From a checkpoint of a small masked image model.
Model: 0.8M parameters, 48-pixel images, norm batchnorm, activation silu, widths [24, 48, 96, 192].
Training: 12900 steps, batches of 384.
Rows from block 5, named by matrix and row number. Rows with one number belong to one channel. Each number is 50 + 10 x the weight over its row's rms, rounded and kept within 0 to 99. All counts start at 0. After the name is the row's rms in percent of the matrix's.
# convs0: expand pointwise conv (model.blocks.5.convs.0.weight, 144x48x1x1), inputs 0-47
# convs1: depthwise 5x5 conv, stride 2 (model.blocks.5.convs.1.weight, 144x1x5x5), a 5x5 kernel
# convs2: project pointwise conv (model.blocks.5.convs.2.weight, 96x144x1x1, transposed), outputs 0-95
convs0.77 091:56 49 48 39 50 57 60 67 31 50 55 50 45 48 51 50 62 47 49 36 58 63 36 46 58 37 38 53 49 51 53 49 37 53 64 59 55 56 42 49 43 31 70 68 46 65 39 29
convs0.78 099:48 61 59 43 45 50 62 52 65 46 40 41 49 47 54 35 54 50 56 55 44 71 53 40 59 65 56 32 58 51 41 55 61 46 64 47 44 44 36 33 41 26 48 56 54 43 32 36
convs0.79 099:55 43 44 32 52 49 45 64 52 70 38 49 50 51 56 40 60 35 55 42 69 58 57 71 50 38 34 62 55 60 60 49 41 38 77 50 48 52 57 41 58 48 55 54 51 41 44 48
convs0.80 093:55 46 59 41 44 69 45 56 48 45 52 59 41 44 59 38 55 64 47 19 40 52 57 67 29 39 44 51 66 66 58 46 56 47 47 50 67 40 44 43 56 54 54 54 45 53 62 45
convs0.81 101:60 51 43 35 51 49 44 60 41 53 58 49 38 57 55 25 54 48 47 67 45 76 51 67 53 46 47 47 54 35 59 54 58 43 52 53 54 63 52 64 57 54 65 45 48 23 49 50
convs0.82 098:60 52 26 45 47 54 44 67 57 52 40 47 51 47 51 46 69 35 56 39 52 50 45 60 56 43 42 42 42 64 31 31 38 47 48 75 51 52 55 41 48 61 47 51 62 38 41 40
convs0.84 099:58 47 53 62 58 40 51 36 45 57 43 62 70 57 65 53 56 49 59 49 54 54 33 72 56 49 72 40 57 31 35 50 46 45 50 64 60 46 41 49 59 54 52 40 34 56 39 53
convs0.85 095:56 56 40 36 54 61 66 64 42 51 47 41 35 56 53 50 57 29 67 50 68 55 43 36 62 50 43 50 58 50 43 51 35 42 74 68 47 53 42 42 54 49 46 62 49 65 49 54
convs0.86 099:67 58 38 49 50 33 58 49 42 61 45 43 46 40 50 47 41 46 54 49 53 65 55 38 44 34 59 31 47 41 65 69 64 70 56 60 47 41 45 39 47 41 63 40 50 36 57 46
convs0.87 094:62 39 38 46 53 38 63 58 54 65 48 30 46 48 62 38 62 52 54 56 60 48 54 65 52 49 41 72 61 38 53 65 51 40 57 44 52 50 63 26 54 40 51 52 60 60 37 54
convs0.88 098:63 43 46 45 53 43 65 77 50 34 34 62 43 50 53 44 55 55 47 37 42 60 33 50 40 38 53 63 46 68 44 32 44 41 39 55 49 57 65 43 54 40 48 46 46 50 51 34
convs0.89 102:48 63 61 46 37 52 48 52 65 54 40 53 54 50 59 74 55 50 39 68 47 57 45 34 39 61 40 48 41 59 57 51 43 61 50 39 57 68 48 35 69 68 64 41 52 47 49 60
convs0.90 106:88 47 57 40 56 56 36 38 40 58 25 46 40 54 49 53 48 55 38 43 61 47 41 49 48 62 55 48 60 47 57 50 39 59 56 48 41 70 51 36 53 46 47 52 41 48 53 48
convs0.91 095:61 46 48 42 40 41 59 41 55 38 41 51 42 47 62 52 51 55 26 54 55 60 42 38 51 52 55 54 61 55 84 47 56 42 30 38 59 49 51 61 54 37 46 50 55 60 39 36
convs0.92 100:49 58 49 52 52 37 51 49 42 48 54 53 36 64 49 38 34 57 37 49 41 57 34 54 47 50 52 56 67 55 70 62 35 67 53 55 43 44 47 45 65 41 50 62 70 55 73 44
convs0.93 095:40 31 40 54 44 35 52 49 49 52 38 50 56 42 63 49 35 59 50 45 47 44 37 62 40 59 56 41 71 62 48 47 39 64 50 73 63 56 36 50 52 31 60 54 43 52 49 63
convs0.94 102:58 59 45 50 52 47 47 33 56 47 57 61 71 49 62 60 53 57 46 57 50 51 27 69 43 45 62 34 58 32 39 46 40 53 50 69 68 52 53 55 54 64 45 48 50 64 43 58
convs0.95 111:40 49 53 46 57 57 56 59 52 46 51 45 47 48 48 49 48 47 97 55 63 53 37 21 53 52 49 51 49 49 48 54 46 56 64 56 42 58 38 52 54 42 41 58 47 58 54 51
convs0.96 095:62 52 47 57 56 50 57 61 38 45 27 30 44 55 65 37 43 52 36 47 41 49 32 49 71 54 61 45 63 48 46 43 46 35 36 54 53 50 50 44 59 27 51 49 45 51 42 61
convs0.97 094:43 42 56 50 48 51 69 55 50 37 43 51 52 61 53 44 26 48 74 68 60 49 38 22 56 58 53 50 48 48 43 42 37 48 54 48 40 66 43 62 49 45 44 56 40 50 59 61
convs0.98 101:53 38 58 48 51 65 55 56 26 50 51 57 47 58 50 49 57 63 44 44 52 82 43 46 62 44 47 59 41 41 48 45 49 48 63 50 61 55 44 50 31 44 80 56 43 53 46 50
convs0.99 095:50 59 57 38 60 54 65 51 45 49 58 43 50 44 48 35 41 34 56 48 58 53 32 18 50 64 40 54 40 48 44 56 45 43 61 61 49 50 59 34 50 59 63 68 38 62 54 54
convs0.100 102:44 50 53 54 68 32 49 39 47 47 36 60 40 46 47 52 45 40 55 54 34 40 57 48 39 25 54 65 57 52 57 32 37 46 65 57 64 40 54 32 55 41 51 47 37 44 39 50
convs0.101 099:45 57 46 45 64 49 60 48 38 46 55 29 32 32 44 49 19 40 55 59 50 52 46 37 51 47 46 52 39 38 46 66 40 47 64 50 54 30 48 48 44 51 64 57 53 58 47 59
convs0.102 103:38 72 48 48 46 48 37 45 47 39 59 59 43 60 47 50 46 57 46 46 38 45 50 77 54 51 60 40 47 58 51 46 49 49 54 50 43 53 44 57 68 46 58 57 58 46 56 89
convs0.103 102:40 30 46 51 57 56 56 59 66 32 56 62 49 39 52 54 59 51 53 56 29 65 42 56 52 57 63 61 47 38 47 64 41 52 60 65 51 59 53 38 64 56 46 51 52 55 24 48
convs0.104 100:46 52 58 38 48 46 61 38 64 58 51 46 52 44 40 40 35 55 37 58 55 47 46 55 58 65 63 23 62 53 59 40 47 38 40 66 52 41 41 64 49 56 58 46 54 48 54 76
convs0.106 104:70 55 64 52 62 65 56 57 50 48 35 49 41 45 38 57 57 60 43 28 53 46 50 51 58 42 36 52 48 68 47 36 56 27 51 46 53 44 57 62 51 50 48 61 57 25 48 46
convs0.108 101:45 56 59 44 53 67 37 56 57 40 30 68 35 64 43 58 53 48 40 44 33 38 52 47 38 38 50 61 35 55 23 61 53 57 57 51 55 44 48 55 34 42 46 44 46 58 48 48
convs0.109 105:52 57 59 47 53 51 63 43 50 53 48 57 67 47 47 45 43 50 55 48 52 66 57 54 44 38 72 18 44 58 70 51 51 52 72 40 57 65 41 46 46 50 33 54 45 45 41 45
convs0.110 102:54 26 54 51 38 24 63 39 58 48 69 48 42 71 72 50 49 36 45 47 41 48 52 53 45 65 42 65 60 53 53 39 54 41 49 43 46 45 47 53 51 39 51 42 52 62 55 48
convs0.111 103:47 34 48 48 59 64 63 61 58 50 38 54 18 52 53 34 55 44 46 39 45 45 43 46 42 62 53 56 50 50 57 34 53 52 57 60 53 72 58 64 37 51 53 51 31 46 42 52
convs0.112 099:42 50 65 59 59 59 58 55 43 52 48 40 45 52 55 59 41 35 65 66 64 45 39 25 61 50 48 64 65 39 48 50 42 55 78 55 53 48 35 63 44 53 50 53 41 52 53 54
convs0.113 094:62 47 60 44 45 60 54 54 46 32 52 51 38 47 49 44 44 51 65 42 59 63 37 49 63 57 64 28 55 59 55 46 51 54 58 67 54 60 39 49 43 36 42 72 47 42 27 46
convs0.114 101:44 54 18 63 56 34 51 41 54 54 39 68 36 43 50 52 38 52 44 57 43 50 63 54 36 45 43 61 53 37 51 35 34 65 59 50 61 44 37 42 53 49 55 45 50 55 54 59
convs0.115 101:37 36 80 54 55 44 63 46 44 39 29 49 28 39 46 60 38 54 54 63 50 51 48 56 42 55 58 55 42 56 44 32 50 67 42 52 56 46 53 37 56 42 55 55 45 49 36 49
convs0.116 094:61 58 69 55 35 57 47 59 49 52 51 52 30 43 63 49 54 53 50 41 44 42 50 49 64 48 42 65 53 48 53 27 51 54 77 37 43 60 42 45 52 53 41 57 51 39 40 29
convs0.117 090:46 46 35 48 46 44 42 45 52 49 48 40 45 43 51 50 29 56 42 56 44 31 50 69 64 48 52 42 62 63 46 47 49 54 47 57 48 53 41 68 65 49 75 51 58 67 38 72
convs0.118 105:40 42 58 50 48 54 41 40 48 61 36 48 42 51 57 46 54 42 53 33 36 43 49 45 48 55 43 68 49 49 40 62 49 45 65 61 45 39 44 66 27 39 37 28 35 57 43 38
convs1.77 091:40 36 30 31 47 46 59 57 54 48 50 60 74 57 47 49 51 57 41 54 54 60 61 63 52
convs1.78 102:50 51 48 48 50 52 40 47 43 48 50 51 36 43 48 51 62 92 56 60 49 47 45 49 51
convs1.79 078:49 56 64 42 53 43 58 53 51 57 50 71 47 62 60 43 69 30 66 42 51 60 49 60 54
convs1.80 085:46 49 48 55 49 49 50 48 43 48 43 43 44 58 35 49 49 63 89 53 46 55 38 43 45
convs1.81 086:49 43 47 48 51 55 47 48 41 56 49 36 26 48 32 49 59 70 71 61 46 53 47 59 50
convs1.82 090:47 56 52 48 50 54 58 38 44 44 54 65 46 27 44 56 73 41 32 41 48 50 49 66 46
convs1.84 090:50 45 49 45 49 53 47 53 48 53 48 55 54 54 49 56 68 82 68 54 48 39 33 36 46
convs1.85 100:44 51 46 48 44 50 69 46 70 49 43 51 40 49 40 50 68 45 77 48 45 50 39 44 40
convs1.86 089:52 52 53 50 54 55 51 44 46 56 55 49 28 32 56 56 48 46 40 53 51 63 81 61 58
convs1.87 098:51 47 57 47 50 48 49 51 46 50 52 54 57 30 52 53 48 35 13 40 56 44 44 39 47
convs1.88 086:50 50 42 57 43 54 68 52 66 56 40 58 29 52 39 54 70 53 56 47 39 56 34 41 44
convs1.89 090:49 52 49 52 50 48 45 52 55 48 49 40 91 32 45 46 48 57 41 49 48 47 58 43 51
convs1.90 082:45 46 45 47 54 48 50 55 50 46 58 56 66 59 53 73 57 27 46 50 67 58 29 47 49
convs1.91 094:50 47 51 49 52 46 43 61 55 55 45 44 75 59 60 48 45 75 48 62 52 53 67 66 51
convs1.92 100:47 53 47 42 47 54 45 46 37 50 50 48 47 62 47 54 52 61 90 50 54 44 59 62 46
convs1.93 116:52 52 53 46 49 54 50 30 30 35 46 54 38 35 40 47 51 36 34 31 52 56 49 58 52
convs1.94 084:50 49 51 52 52 53 55 47 53 53 52 62 80 68 56 41 40 29 32 44 55 50 49 50 53
convs1.95 092:61 57 73 52 62 56 46 66 35 56 61 43 47 43 69 52 43 43 48 55 47 39 43 37 53
convs1.96 084:52 51 50 49 48 46 52 40 46 47 49 70 53 68 49 44 53 32 59 42 53 64 56 76 63
convs1.97 088:49 38 45 56 61 55 58 48 47 52 63 51 41 33 41 63 57 50 37 34 64 56 55 28 42
convs1.98 089:57 58 56 56 56 60 66 68 66 55 58 69 58 53 60 57 65 64 52 60 53 52 60 54 47
convs1.99 092:46 50 45 48 53 47 58 42 45 50 39 34 57 77 52 51 65 28 31 46 50 47 48 55 52
convs1.100 092:54 55 55 47 48 49 51 54 56 55 45 39 51 72 61 50 39 47 78 67 45 47 51 66 58
convs1.101 083:50 52 51 50 50 46 61 59 52 56 44 82 29 29 58 50 56 54 58 51 48 49 53 57 54
convs1.102 244:50 50 49 50 50 50 50 50 49 50 49 50 50 49 49 49 51 99 50 50 50 50 54 49 50
convs1.103 081:49 47 52 49 63 47 39 60 74 63 46 44 52 80 67 50 48 51 59 49 46 51 52 51 51
convs1.104 093:50 53 47 49 51 47 47 49 42 51 52 49 54 59 49 55 42 40 15 51 53 50 50 79 48
convs1.106 088:48 42 46 49 52 47 47 40 43 43 41 50 58 61 45 50 56 87 68 56 42 47 57 54 45
convs1.108 086:51 52 51 51 51 47 50 48 48 47 49 52 55 56 48 49 55 37 84 53 48 46 79 35 53
convs1.109 132:49 50 51 51 50 50 49 50 50 51 51 49 39 49 51 49 51 97 55 53 50 49 41 46 50
convs1.110 108:47 49 53 53 47 52 52 53 46 52 53 51 52 56 53 53 49 46 98 50 48 52 56 53 50
convs1.111 102:51 52 46 44 53 56 56 47 46 57 50 48 52 52 55 51 54 91 70 62 53 51 51 53 47
convs1.112 098:50 44 46 51 53 49 60 37 67 56 50 41 25 70 54 44 67 60 57 52 44 57 59 58 52
convs1.113 091:55 50 50 49 50 53 48 62 52 53 47 53 85 32 43 46 41 59 43 45 50 46 41 30 50
convs1.114 091:50 50 52 59 47 49 57 57 40 46 43 64 64 29 46 47 66 73 37 47 44 54 60 39 44
convs1.115 093:52 49 52 51 46 53 52 47 51 54 54 60 47 45 58 51 74 42 28 62 46 70 68 55 63
convs1.116 108:46 53 52 52 52 51 52 28 45 40 48 64 31 67 39 51 47 26 41 41 52 60 45 57 52
convs1.117 140:50 50 50 49 49 52 46 49 50 52 51 60 47 56 51 49 50 02 45 47 50 53 51 53 48
convs1.118 103:50 47 54 51 50 51 51 51 52 50 51 48 28 49 51 49 46 93 45 49 50 45 46 47 49
convs2.77 090:64 47 54 40 28 50 47 42 57 82 20 50 50 42 46 51 57 74 56 61 52 52 61 59 52 61 50 33 50 60 44 40 37 36 61 48 47 67 76 53 56 59 63 59 52 48 49 54 47 39 47 43 49 59 72 65 60 51 68 41 52 61 49 55 64 50 44 55 57 51 57 57 42 42 36 52 51 50 42 51 38 51 38 45 42 51 51 43 57 48 53 40 50 41 51 47
convs2.78 088:52 31 59 50 52 50 51 53 66 77 49 43 48 61 50 37 45 49 55 59 59 51 45 55 59 42 52 43 44 38 58 40 33 41 59 36 38 64 63 50 45 42 50 40 59 53 30 40 66 57 60 60 46 48 35 57 39 50 52 27 35 53 43 38 46 39 31 40 60 53 47 55 53 61 51 35 52 67 45 65 47 44 38 49 63 52 53 71 53 33 54 50 50 55 66 61
convs2.79 089:58 50 49 41 55 53 41 36 47 45 63 55 52 34 44 58 47 54 63 42 60 54 48 54 78 61 98 54 37 36 60 74 43 48 39 59 56 51 56 64 45 55 48 39 65 47 42 57 55 51 28 35 41 49 46 48 48 38 38 49 39 55 50 64 46 57 39 61 55 54 44 56 39 50 49 63 58 56 40 50 44 54 48 52 49 40 52 52 49 43 62 42 51 53 55 45
convs2.80 099:58 55 43 36 49 42 60 46 54 63 47 54 41 48 54 68 64 63 43 34 61 51 73 38 57 57 54 53 52 47 54 43 58 49 32 48 56 43 49 66 57 53 50 50 49 30 68 50 40 58 59 63 44 64 51 49 67 59 49 62 62 46 66 49 54 41 52 41 45 57 47 62 58 30 37 63 45 40 57 34 47 40 60 73 32 64 46 58 54 53 65 56 51 56 31 51
convs2.81 096:53 40 31 33 60 64 31 39 50 58 58 63 46 36 61 60 46 37 46 14 69 49 55 38 57 55 55 63 44 58 48 72 44 41 49 54 49 48 51 46 44 43 54 50 56 44 46 63 51 56 60 55 49 65 38 49 50 62 58 29 58 54 48 63 37 57 42 41 57 45 74 42 45 48 52 58 38 36 53 44 45 45 59 51 51 53 47 59 47 40 41 35 64 40 54 50
convs2.82 100:47 48 56 51 61 60 50 54 32 42 55 44 37 67 38 54 55 45 60 52 64 57 41 45 50 57 46 50 28 34 68 39 57 52 52 28 53 55 47 59 64 61 50 42 59 59 47 41 59 55 63 41 22 35 45 47 41 32 40 46 48 57 44 50 50 60 42 42 63 49 58 66 36 62 54 54 54 44 53 57 62 40 51 66 46 51 57 53 40 46 71 45 43 70 36 62
convs2.84 098:55 66 48 46 59 45 64 46 57 31 48 36 37 37 45 61 60 40 46 45 53 51 56 52 18 45 45 41 55 46 36 68 50 68 50 62 49 38 55 56 44 55 50 40 58 38 57 55 47 49 42 40 46 40 65 41 62 54 36 58 51 51 51 48 56 46 63 59 59 33 67 53 58 51 65 31 54 51 38 46 52 49 48 56 45 65 40 34 53 40 55 74 54 43 55 30
convs2.85 138:57 56 57 47 52 47 45 44 34 51 52 67 43 44 52 62 67 53 52 58 51 63 51 47 60 55 44 46 52 54 53 51 53 50 45 48 51 55 52 61 50 54 54 53 41 48 47 55 48 44 51 30 42 48 50 57 47 41 54 45 43 60 55 58 50 89 44 62 59 48 56 58 34 65 46 51 62 81 43 52 45 97 53 46 49 37 69 52 54 45 49 55 46 55 55 60
convs2.86 107:37 71 52 58 56 54 52 26 42 44 44 51 61 55 52 65 43 64 43 50 61 43 61 28 58 46 60 36 47 65 51 46 43 58 37 63 33 52 50 66 29 38 62 52 48 63 44 36 50 47 50 47 32 63 50 50 40 54 59 48 53 50 45 42 51 50 46 40 56 34 64 34 46 60 68 59 54 49 57 41 57 58 48 51 49 49 50 45 49 41 65 36 24 44 60 39
convs2.87 105:54 42 62 45 69 47 52 61 26 45 55 69 44 63 60 39 53 46 38 49 62 57 40 53 44 46 40 59 52 53 34 41 51 31 46 47 56 47 46 63 42 56 51 66 37 49 50 48 57 50 77 68 42 66 44 47 54 47 36 53 51 54 56 34 58 64 51 29 58 49 56 61 57 61 42 51 39 53 54 47 61 56 48 78 53 41 54 65 48 61 37 69 49 56 56 46
convs2.88 094:42 49 36 58 45 48 58 43 59 57 46 38 45 58 50 47 46 63 44 60 49 23 44 43 51 41 52 45 60 47 53 31 46 41 46 38 57 45 44 49 59 62 58 55 56 59 47 44 55 69 49 27 37 40 45 59 48 72 50 48 58 27 47 45 50 31 40 41 25 44 46 60 44 34 42 52 39 43 31 59 52 40 40 34 45 63 28 46 44 37 54 49 42 45 54 53
convs2.89 104:44 36 63 56 45 49 54 51 49 45 60 58 64 54 43 41 49 45 38 54 48 49 52 61 49 59 46 62 57 65 83 43 40 53 47 50 58 42 47 56 64 56 50 66 55 46 46 59 44 49 50 41 39 59 34 35 54 44 32 49 42 49 56 55 55 50 47 40 44 51 51 45 68 62 45 57 67 79 41 29 34 47 45 30 71 61 44 51 66 37 49 45 60 38 52 56
convs2.90 090:54 52 55 32 47 67 55 59 39 44 41 50 47 47 57 47 53 48 62 74 44 29 55 55 47 59 45 46 45 68 60 68 54 48 43 52 38 38 33 32 46 40 54 50 48 50 58 33 41 29 47 52 56 47 33 37 66 42 46 30 48 59 54 70 51 37 64 44 41 68 40 41 55 59 40 44 42 47 60 40 45 61 62 60 57 61 40 37 62 56 54 61 47 47 46 53
convs2.91 077:49 48 64 59 40 48 49 51 60 38 63 50 74 52 42 49 53 54 43 55 42 50 47 44 47 47 44 47 55 52 43 44 48 60 30 53 56 66 48 37 48 84 71 51 52 59 49 42 67 48 53 51 44 38 35 57 32 50 53 46 52 49 33 39 53 46 52 44 53 55 48 45 48 62 61 43 58 41 41 37 50 49 49 42 38 46 61 56 59 55 47 53 49 90 68 63
convs2.92 102:44 38 36 44 58 59 51 39 74 61 64 63 45 57 58 38 48 29 52 41 41 45 50 50 26 46 47 37 38 53 60 31 37 60 38 55 62 47 36 59 45 45 70 57 33 58 50 56 48 50 63 34 50 67 48 56 49 53 47 50 43 53 46 48 41 57 50 51 53 39 61 23 46 53 49 41 36 38 26 43 42 51 45 53 64 54 45 55 54 33 40 45 54 52 52 50
convs2.93 101:51 57 48 55 58 44 36 46 45 54 49 57 68 59 39 32 59 45 42 51 46 53 47 44 57 50 52 39 49 34 46 51 40 41 47 57 66 63 54 57 59 48 45 69 49 63 38 51 69 45 42 41 43 66 42 67 33 54 32 58 60 48 41 57 36 68 43 31 52 53 45 56 44 52 50 62 52 31 44 45 57 48 33 48 40 42 67 54 29 52 36 45 32 43 71 55
convs2.94 097:46 47 25 56 50 66 68 31 56 61 54 44 36 57 36 56 49 59 56 52 36 52 54 40 40 52 44 65 66 27 54 60 36 59 45 55 43 50 68 44 40 51 55 24 67 42 44 35 55 56 56 42 41 41 52 52 50 37 57 53 45 50 57 33 69 49 50 48 59 43 60 55 40 65 50 48 50 56 59 57 61 51 40 47 45 58 46 51 59 47 59 45 49 55 73 66
convs2.95 091:44 53 37 73 53 49 43 66 45 41 56 56 52 46 52 59 57 50 44 54 43 26 44 43 57 24 47 58 40 39 51 52 40 46 56 61 54 45 39 54 48 57 44 44 43 59 37 32 51 68 45 40 54 49 41 33 47 45 45 41 48 03 48 57 39 55 38 60 39 50 31 39 43 63 49 48 45 57 57 48 53 56 63 48 56 39 48 56 48 50 56 58 52 43 54 53
convs2.96 086:51 49 45 65 42 39 56 52 58 64 46 45 53 50 45 65 50 60 43 55 29 33 36 45 38 38 44 40 64 58 60 22 37 51 48 54 64 56 55 41 49 64 49 48 53 73 30 37 64 57 56 44 44 53 45 66 34 56 60 67 53 44 29 49 68 42 37 47 44 46 36 55 43 49 50 40 53 46 51 47 45 50 31 46 38 64 38 55 50 41 46 42 44 52 53 58
convs2.97 083:36 55 50 66 69 52 50 54 29 37 69 62 44 42 58 58 51 49 47 51 58 39 50 51 67 42 37 63 46 34 56 46 42 46 60 61 43 42 53 54 36 41 46 48 41 52 41 42 47 59 61 51 66 55 54 43 50 35 30 48 42 36 57 60 42 63 44 60 50 44 45 44 40 71 52 48 59 66 57 43 43 66 62 49 60 28 55 70 46 47 56 71 53 43 58 44
convs2.98 100:66 41 50 45 28 48 46 40 61 66 32 54 55 39 57 49 50 78 47 48 42 56 72 44 50 62 45 24 58 72 48 51 35 50 56 58 47 65 68 54 44 48 63 56 46 48 52 56 49 37 39 52 49 54 71 58 48 53 59 56 46 61 42 52 52 54 47 55 62 48 56 61 52 43 44 45 52 49 46 50 17 51 41 45 46 45 49 38 58 55 34 37 57 43 55 56
convs2.99 098:40 47 33 60 54 51 51 74 55 48 51 54 67 56 43 49 49 46 52 41 40 21 40 53 46 25 54 63 40 44 44 52 48 51 50 55 46 44 45 46 50 52 45 48 57 51 40 20 55 78 53 44 55 50 44 41 51 53 52 47 47 08 49 48 68 42 42 50 39 46 33 46 58 44 48 53 36 47 41 50 56 47 45 42 59 54 36 48 51 39 42 53 48 47 45 49
convs2.100 102:72 50 43 51 49 48 52 54 55 47 55 60 54 54 53 42 56 40 46 31 50 44 65 57 58 47 57 60 50 46 36 42 43 58 36 59 52 41 44 33 51 46 58 71 56 45 54 46 45 44 49 40 57 36 57 60 56 53 61 54 46 51 54 38 53 39 56 85 45 59 42 61 47 73 36 54 29 50 63 43 52 48 38 60 43 41 34 64 54 48 63 61 24 52 43 39
convs2.101 094:42 51 47 70 63 41 51 58 39 40 58 62 51 39 47 65 46 46 32 57 36 41 53 49 57 41 44 56 49 35 58 56 36 46 46 67 35 48 61 50 42 41 47 63 46 51 34 44 48 51 54 52 41 51 47 33 41 42 42 40 63 32 53 65 39 65 34 58 47 74 24 38 45 58 54 52 65 53 53 37 48 62 57 49 58 47 46 64 43 54 64 60 59 48 56 68
convs2.102 100:38 49 44 40 48 33 37 41 50 50 50 58 59 34 44 43 48 47 26 52 57 52 51 44 57 55 38 59 51 37 42 47 51 44 60 64 50 24 47 56 47 53 44 48 60 38 66 47 34 41 65 38 31 53 44 53 65 57 42 60 53 51 62 57 47 37 59 42 52 38 53 45 56 42 48 33 68 40 40 50 42 52 42 51 35 43 67 49 64 41 49 68 47 46 25 66
convs2.103 106:32 57 50 52 61 52 45 62 55 49 60 68 46 52 26 54 43 52 50 31 55 53 30 43 41 44 53 14 66 57 56 35 61 50 45 44 32 45 60 57 34 46 59 40 49 53 50 65 44 56 62 55 44 60 27 45 49 54 59 34 44 51 52 31 57 52 42 60 49 41 72 45 60 45 38 52 62 54 48 63 47 53 43 51 45 52 44 35 51 42 53 54 53 44 56 50
convs2.104 101:53 41 60 64 54 74 50 39 46 48 39 32 53 44 57 43 46 58 50 43 31 45 45 49 47 52 57 63 49 57 51 36 49 48 49 46 66 52 60 50 33 45 53 29 51 57 43 48 52 58 56 41 33 61 56 45 48 38 45 41 30 49 49 49 62 47 51 36 52 55 54 63 30 50 50 56 42 54 59 25 43 51 27 42 57 61 59 48 49 82 62 46 38 35 43 51
convs2.106 100:48 43 50 39 56 49 59 45 42 44 57 55 34 52 36 55 71 58 51 53 61 52 47 39 54 44 43 56 67 71 40 42 52 34 49 49 60 40 67 57 58 62 44 56 35 32 59 34 44 52 50 53 39 75 62 36 64 60 55 61 46 57 60 33 57 48 50 49 42 57 51 71 45 42 31 52 38 43 50 36 60 59 41 60 37 43 40 66 57 54 64 57 43 45 59 48
convs2.108 105:75 35 48 58 49 58 44 65 57 29 43 43 44 42 52 62 64 62 47 43 44 50 65 61 45 60 42 49 64 27 47 45 54 46 46 58 68 49 66 52 40 52 46 50 45 42 58 52 50 63 62 65 39 59 52 48 59 53 32 57 27 53 57 64 56 48 54 48 56 46 56 53 49 46 61 34 43 60 54 28 53 51 38 55 49 68 64 62 58 33 53 69 57 43 51 43
convs2.109 112:48 54 55 50 49 45 73 52 57 55 49 69 56 55 43 49 52 51 45 43 48 57 58 65 34 44 45 36 45 50 41 57 51 42 51 51 50 53 38 52 49 53 58 65 57 55 49 44 51 47 35 65 32 52 65 44 47 55 40 38 04 50 47 69 47 53 42 50 59 44 54 51 40 48 69 29 55 49 51 70 70 45 52 64 43 56 48 63 55 37 52 57 55 43 55 40
convs2.110 110:53 60 65 63 39 72 56 37 61 49 40 56 67 44 48 32 28 31 52 51 34 39 44 52 45 52 51 57 49 68 52 51 39 53 52 48 51 60 49 40 32 48 54 43 62 64 33 56 67 47 64 43 57 47 42 54 34 52 48 27 52 49 30 59 53 42 43 52 67 46 45 45 39 63 52 56 62 61 28 55 48 50 44 46 50 38 55 41 53 57 59 49 50 53 34 60
convs2.111 096:70 39 35 52 58 44 57 45 53 54 54 56 52 54 47 67 45 53 60 59 46 45 50 41 54 49 51 49 67 50 60 29 42 47 51 33 45 45 59 33 59 50 38 44 48 44 42 45 56 59 77 61 51 42 50 55 56 58 50 73 45 53 48 61 79 57 45 40 59 51 45 65 35 56 28 60 43 51 49 63 29 59 48 48 54 51 66 68 52 51 53 40 51 38 43 33
convs2.112 099:50 42 38 64 58 67 52 51 34 37 61 57 65 34 46 58 51 40 43 21 49 42 53 48 62 47 39 52 43 45 41 67 45 59 47 60 50 45 54 55 35 42 42 42 49 49 34 41 49 53 39 47 72 54 59 52 43 42 40 47 41 42 49 61 60 63 40 61 57 37 41 52 50 66 51 42 53 58 36 44 40 68 57 44 59 26 50 70 50 45 51 71 43 58 58 53
convs2.113 088:41 47 31 60 44 56 56 74 58 66 51 45 57 50 32 37 43 61 55 56 46 27 40 52 40 28 54 56 50 48 35 34 44 36 53 53 50 56 58 48 51 44 44 48 45 51 40 41 63 54 59 40 50 53 59 55 49 69 52 48 49 26 47 59 60 43 29 63 42 47 41 51 64 31 55 45 38 46 41 58 48 44 28 41 58 52 40 45 36 38 42 48 53 56 35 42
convs2.114 100:45 37 46 44 46 38 40 41 48 35 57 52 38 52 57 53 43 42 51 54 43 49 54 72 53 49 51 52 57 57 61 48 16 70 56 42 57 47 38 44 55 56 46 72 35 53 48 38 56 50 52 56 46 50 54 52 54 67 67 63 56 52 41 64 58 53 49 51 54 49 24 57 69 58 59 48 55 50 31 46 55 47 46 60 44 32 62 45 55 54 53 58 20 48 44 36
convs2.115 088:41 48 57 47 48 65 78 54 51 46 55 58 39 39 57 33 63 56 41 61 45 45 59 58 62 52 40 45 49 72 60 52 60 52 51 55 40 29 36 45 48 40 55 65 58 59 61 48 36 41 53 55 46 49 32 39 54 51 19 49 48 51 54 52 57 34 60 62 49 62 49 47 31 51 38 46 28 35 40 45 49 43 61 46 49 40 52 45 60 58 56 67 55 53 48 49
convs2.116 088:49 50 58 46 52 53 69 47 37 46 61 71 59 33 61 52 51 54 61 59 57 54 56 46 50 52 51 52 62 49 57 59 50 68 38 33 40 39 38 48 46 64 56 55 42 45 62 49 38 50 48 46 53 24 48 55 59 29 63 60 58 54 60 61 62 49 76 36 47 45 48 64 40 61 45 39 36 55 45 58 39 58 66 63 55 58 44 45 57 53 56 79 54 58 44 55
convs2.117 096:55 46 57 56 45 40 74 45 48 47 44 37 49 76 55 70 67 61 45 59 47 52 54 49 44 46 45 45 47 69 64 33 61 48 54 39 58 67 47 38 60 51 46 54 52 69 42 49 62 52 41 64 48 70 56 49 33 54 53 42 51 48 41 39 55 59 38 59 46 56 50 42 48 51 49 45 46 51 59 52 63 49 45 51 40 60 48 57 39 85 58 37 48 57 74 49
convs2.118 112:62 36 46 59 54 60 63 56 52 51 47 22 41 51 54 37 44 38 75 51 47 47 51 54 39 50 48 57 44 46 52 45 42 63 38 52 64 52 50 59 72 44 55 46 45 47 49 59 58 52 61 50 67 58 58 52 50 35 39 53 68 45 47 32 58 47 60 69 58 52 56 57 64 56 46 52 46 61 45 39 42 49 46 50 53 40 50 63 50 75 59 48 52 66 82 61